Weights of a small image captioner: trained on rendered scenes of toy objects such as cars, trees, mugs and chairs, 5.8 epochs.
Rows from block 5 of the image encoder of a small image captioner, named by matrix and row number. Rows with one number belong to one channel. Each number is 128 + 24 x the weight over its row's rms, rounded and kept within 0 to 255. All counts start at 0. Numbers have three digits each.
Before each channel's rows are labels from the 100 images, of 14848, where the channel reaches its highest value: "responds to" is what is common among them. Only what is clearly more common there than usual is listed. The data: rendered scenes of toy objects such as cars, trees, mugs and chairs. In brackets: how many of the 100.
# conv1: bottleneck pointwise conv (encoder.blocks.5.conv1.weight, 64x144x1x1), inputs 0-143
# conv2: growth 3x3 conv (encoder.blocks.5.conv2.weight, 16x64x3x3, transposed, each kernel summed), outputs 0-15

responds to: yellow object (44); candle (27)
conv1.59:111121142108116129134123087129113101125134148106078124109169126147138084130137118146117111138133132115154130129122152103151142148109112148134164133133155093155120109105167122141144150160134117123151138109110116139081125138088100073125123119125118114154110143114046081175110128140084119163161140149117083087140163152153149108114082179144120079128123148140107149142186092104109142116119114104165118166114112128117149098134121110096123
conv2.59:128130123168148102087126145136092124127132079103

responds to: green object (38)
conv1.33:141103132100101117125129130118100123131132120166158162122189098119112127140105111141114133123128103119101112100106147128157089120122142099143135129124128115147142118150122128158130093110132152131163115162148158127088113114131180149112118129126170159117132147127143131156095113097109104109090141109126174082162112092146127139110139110134066106154136114097145195100122089082167125123117111144162122094104169107131203106116091128133150
conv2.33:135126111128171110171118133150152160081140145133

responds to: light from behind the camera (51); orange object (35); yellow object (35); chair (26)
conv1.8:145159142162087150130154141139130127118158086140121118127109121117126126115093114126084118126105141152105161146162130127085133125130119125134120110138114116118081104107184124134124114123113116109151191128131128165105107129137133102142128109148140103162140135116101141137114139109090139136156144101076139106093129188125164103129157095151105097089138136082106097128122088088112106130132109135080175171074144099095140100100127148153166
conv2.8:119185102111101114111131131123138131107090146166

responds to: striped object (36)
conv1.17:119115098143108156156116143112084128123114129140159120130126128103103123122132129123100130123119130093154148090110123133125121124147159120098138162104150139132126164133081126135109137108136130096100128093118104136120147146110176127094076137107124132109121084123124119119079099108127153105085124105130116160129139139149113140115108084129100132143178186113109228083130111100066146152138168130158129140173158118115143138114134126143086
conv2.17:164108119108174090129152151122151113115119159149

responds to: red object (40)
conv1.19:135145143101123127126144115126129115153136102104137118115073137170115152122124114111120145093119167114144122128115105147154124121123112109109100162138165160114114154128137131141133114130092132117125118110117171129100139117130101132133137137116129136122128124143115126164128118126114120143097118122196150160131140119151111128128102108153081100152105111113135156161094202111125160150166069097108065120105098021163139145152114109158124
conv2.19:166125156097127127109118121089093115090117133097

responds to: bottle (50); red object (41)
conv1.42:125141167131139138126149099143122156158108145110127119141161123098129118140101134141112109161152107128115138094103150126148118121129141144131143172143145139172132129123156121129137119108096099086115144101118138140067099131151108115119111099131126126164123144137158101131082150162125098110105117158140166102102104160152173150126123101138130124123092117146133131090125188120121142127185193151106120089156154184104102057093114149129104
conv2.42:124124138101121179126131124100095138119132178160

responds to: red object (41)
conv1.60:112107134120168121160132124131130132108144125133136134110117129116115107118131136135154116138095150125156159143136135123124125134143114118123107153087109129109092139093164135143101140136142141133141155099141077106140123163112151109110116131143083147127119133112113107102107122127147146138088123149135126130103107119125112090141113157103147147066096126144182243124100163119119114058120108134146106149089125097155097149109173065145117
conv2.60:152135136106144147089097124161126156141094095102

responds to: light from behind the camera (65); candle (27)
conv1.49:161118112148162136106122133106134135164118085140115118119148127113124117125116135092107138137129101140125151139166117154154145173120073175130127110119109099135115145113129125144139127144092161177095135134143098063164113175128085094143105116156112112139101156137137120143157074119114136124130151122136182125115120118116142116108149119143136094097150138150088134120093110093214124089110130131143132135064124156130092130121098113145139
conv2.49:140094093099123123150155104126157175110151134138

responds to: red object (52); its colour: red (33)
conv1.62:127170110146084117130148152158118095102117122135144111162138109115117111129152095146109158126117151141109106118087127135134118130113139120111124134161148116093133146146141092131169178114135155095124172168112061115102159103151141124096129123117121086121151087164099179167129129138133136103102106136139111128161131146127117139069124114114123106118094118099142161147148145157073117110117120140127113110196121109142157129136076097088120
conv2.62:138071126134163150137120108092136127091123114103

responds to: striped object (31)
conv1.28:139151090133131120142129113132109120096134145162127116111107101124135116125134099120107134161130096116124127113128144147135111136121157122176110111110136127095129124126107125133135137124143118081107119134086107090123082130130129155137083106122105099137132174168085073133107126104142109095142152129113138094148119134117183122109146116153142104121106133157152195149139187140130157098199094130130143171073130077108146102135143132163079
conv2.28:083118139135118142128136090117092165144110104093

responds to: red object (56); its colour: red (26)
conv1.45:159134143135098113141144124149091124121117156117102126080120119163150111147140105112139149122107168139108109130084139087113094132134141114154159124123143127118149120127154132119112155092137148092137133123109094130084104085155174103142138138159142124138143100114128135124144100062137159124130148148088113168146162115103115167077125126150056124141120134130102148142105093130160171107133176157129147115091085151144118163100102132160154
conv2.45:147109154087118139120121146147132104170145169156

responds to: striped object (31)
conv1.43:137109170132117132109129141118124111139107132134101131151135131098134133119128090154106121130104155118149155100087122131142108100155152136130142114157131119133100124122158100115128163127119132117115097160103125161082115111183130121119151127153164076140100151128112084173120128181100102148089111123103107165137096122147135135115140142119101154133149106127175195085140093125095183112166096140157143132102135148137118123066180124148143
conv2.43:104147135123168140125155133149100113132111162181

responds to: yellow object (53)
conv1.46:135107119096131152127083179130147120137126122096129133127133129110075114120139134135124125100113122140136128137127116131109090116101132117091126150152131119106157142153120172108122103092151121136112093142130102164160156117111119114125131141117120105129137172132158116149125047112176104149131151129183132109167102087072166139133104115118104113134108109134127116154152120123124137094210144135146156097104093100093129113149165166153162
conv2.46:138157118105130095154147169100080145115117141131

responds to: dotted object (57)
conv1.61:144135114119127117097121122123111140145128124136109089142137133151138111111098139154111119093128117128126130113134147145152125144119126158123136127145100129136150113131112114143110137116123135115103118137121120147116130132105107137135098160106120133086100106132149113114121074136140135126125116123138113127094130120100176098093163091090153079184120150113157132102114132116138103139139121128126236131124096138140132164106255134088124
conv2.61:136141104157114112145103109118111114170100177144